From a checkpoint of a small sound classifier.
Model: norm layernorm, activation quick_gelu, moe soft.
Training: adamw at rate 0.002, held-out accuracy 93%.
Data: trained on struck, bounced, scraped and rolled objects made by modal synthesis, 65.0 epochs.
Rows from block 4 of a small sound classifier, named by matrix and row number. Rows with one number belong to one neuron. Each number is 128 + 32 x the weight over its row's rms, rounded and kept within 0 to 255. All counts start at 0. Numbers have three digits each.
After each neuron's rows are labels from the 100 clips, of 14976, where the neuron reaches its highest value: "responds to" is what is common among them. Only what is clearly more common there than usual is listed. The data: struck, bounced, scraped and rolled objects made by modal synthesis. In brackets: how many of the 100, against the usual share in percent.
# fc1: MLP up (model.blocks.4.mlp.fc1.weight, 512x128), inputs 64-127
# fc2: MLP down (model.blocks.4.mlp.fc2.weight, 128x512, transposed), outputs 64-127

fc1.234:120090130126138066057153141166127157160159124156125071129106129112097184157061082115084149148190190123183131154049233141136111142112121181124129120154135104167129120185124106125115114109136112
fc2.234:087134159186105191079113127108118126079130142116151134112115125149175091057171150106128039092094114148080101115138057137138181146136118113136130146146134174129150145104139114238099179131120178
responds to: wood-like damping (100 vs 16.6); repeated hits (52 vs 19.9)

fc1.56:122108139131123126127142127096172123128148105143086097129157159149132119174141091137170116122129115088105160111118145189128135185139161138073093127128158119123125147164172123134154119120144172
fc2.56:164116041151100123136119127129139158133152094131107096145123113076063160123129130134140176144143125128127122115093134136123181133075165128121094155122120095124154109166125130117119132072131200
responds to: plastic-like damping (99 vs 16.3)

fc1.309:116150154121196125133131138137139219157124132172115120096147115131129156140125132132116132172134128131122123160121131127144080182149141105115132113140162090180126101193141126129126107112126100
fc2.309:156124128117135178030046108190089115077143104140119122160136118166127094170142132157135105105151142132172122094134109083133124079151135119152133159130100182101101157124105159187109167098136099
responds to: rubber-like damping (100 vs 16.3); repeated hits (52 vs 19.9)

fc1.442:129128173109126127056152112185094167190123129154102122143128121090106154188087069127081183145168217136176128170070141092163016111111134128121128043151123129132127128152131134130103126126163066
fc2.442:113103138153128122119107108100150138111200096068154075151151103126117160151081135128097039079178136166167079116126171113091124094152118132176136115110125097132137125155113103138145183169137180
responds to: wood-like damping (100 vs 16.6)

fc1.64:081153143133184121151121164109113181134108164207139138120161126139135131127132143118105127132119119130112136127120114119139122170100112125115140150168124113177119119158156119126157117116114086
fc2.64:135129110072149141108105045182102110127123075121113128141170160130126143186127111137152127085160160092161149126110135145138149071138105141076123137134133201107111182108106166166101166047121118
responds to: rubber-like damping (100 vs 16.3); repeated hits (64 vs 19.9)

fc1.509:116170160086210103129149113142130129169114154113138128093129129108155150215119145151125144126129164157140142146117126110189129154113133151091128120152099135138132149096136150126107091150132132
fc2.509:167132082124172121171107127135077134121126088111140088135118129106168120126155133074200117181129122128102127126102152144064150136152131149093155192103193090126146116132093110090138133103149132
responds to: repeated hits (67 vs 19.9); ceramic-like damping (66 vs 17.3)

fc1.190:125109142151121127125161169113186112124149093160095122129134159129144117159136049124170111124132089065117158112105137173117154196149197151081108129110160131127119141167170128145162125126146140
fc2.190:154130087139057084157115136127136129136132096096133098126099114103097156124115132137144178163137116113109113126101177143122137153068156148122116145124133112127128121183147129119132112092131196
responds to: plastic-like damping (99 vs 16.3); one hit (44 vs 19.8)

fc1.371:071143144071143084152201136124112126143130114144144166132110124065144110146129129179075119134121129062152160081067130101122021177206127133126139123089134128133127156131150115120163140094128120
fc2.371:121137120136142130106141139132097143110111146112182059063143164123168170134105168118110068122116155129094153125096133129156206153100044126132135148208103128150079152124090108148092128123084132
responds to: wood-like damping (53 vs 16.6)

fc1.18:097079189090126106072178128188080127170129131132120117099128132090112152171115085108082156158149234101162143176122161136161144167124116136122136111132137131153130152144126072129046108087128112
fc2.18:102150124132126171129036117127106110085129096140125091188135124181112100126083143073154112070112123232149088151151082123124125121172080061121135118156094144105128146107148129137111182180128152
responds to: wood-like damping (100 vs 16.6)

fc1.199:130122125119142078108168164122117135147179102173136124129129090058125174130119053128137172179164183100179158160026225112127126087125133167125152129127139090191128062137121097097145119105127113
fc2.199:206149073108139129125128207119171141153118099201143126099116098108168172182082132094135180129164112130114163135121182066118078106145157120146155116139106118138122105141122113073137126159129097
responds to: glass-like damping (76 vs 16.7)

fc1.95:157116143141128137062077132125140133115127183152106119175057146111053154129144138116137127104108123130139127104153113114143091162127146102115134105163124130120135141126188163147138130147109081
fc2.95:142149146118081152072157149145048129098138129061127161133147151165125151072128115135090072110060142146163181081140138122107142097187124095127108099126156158087153128116124139152100199104110147
responds to: wood-like damping (94 vs 16.6); repeated hits (51 vs 19.9)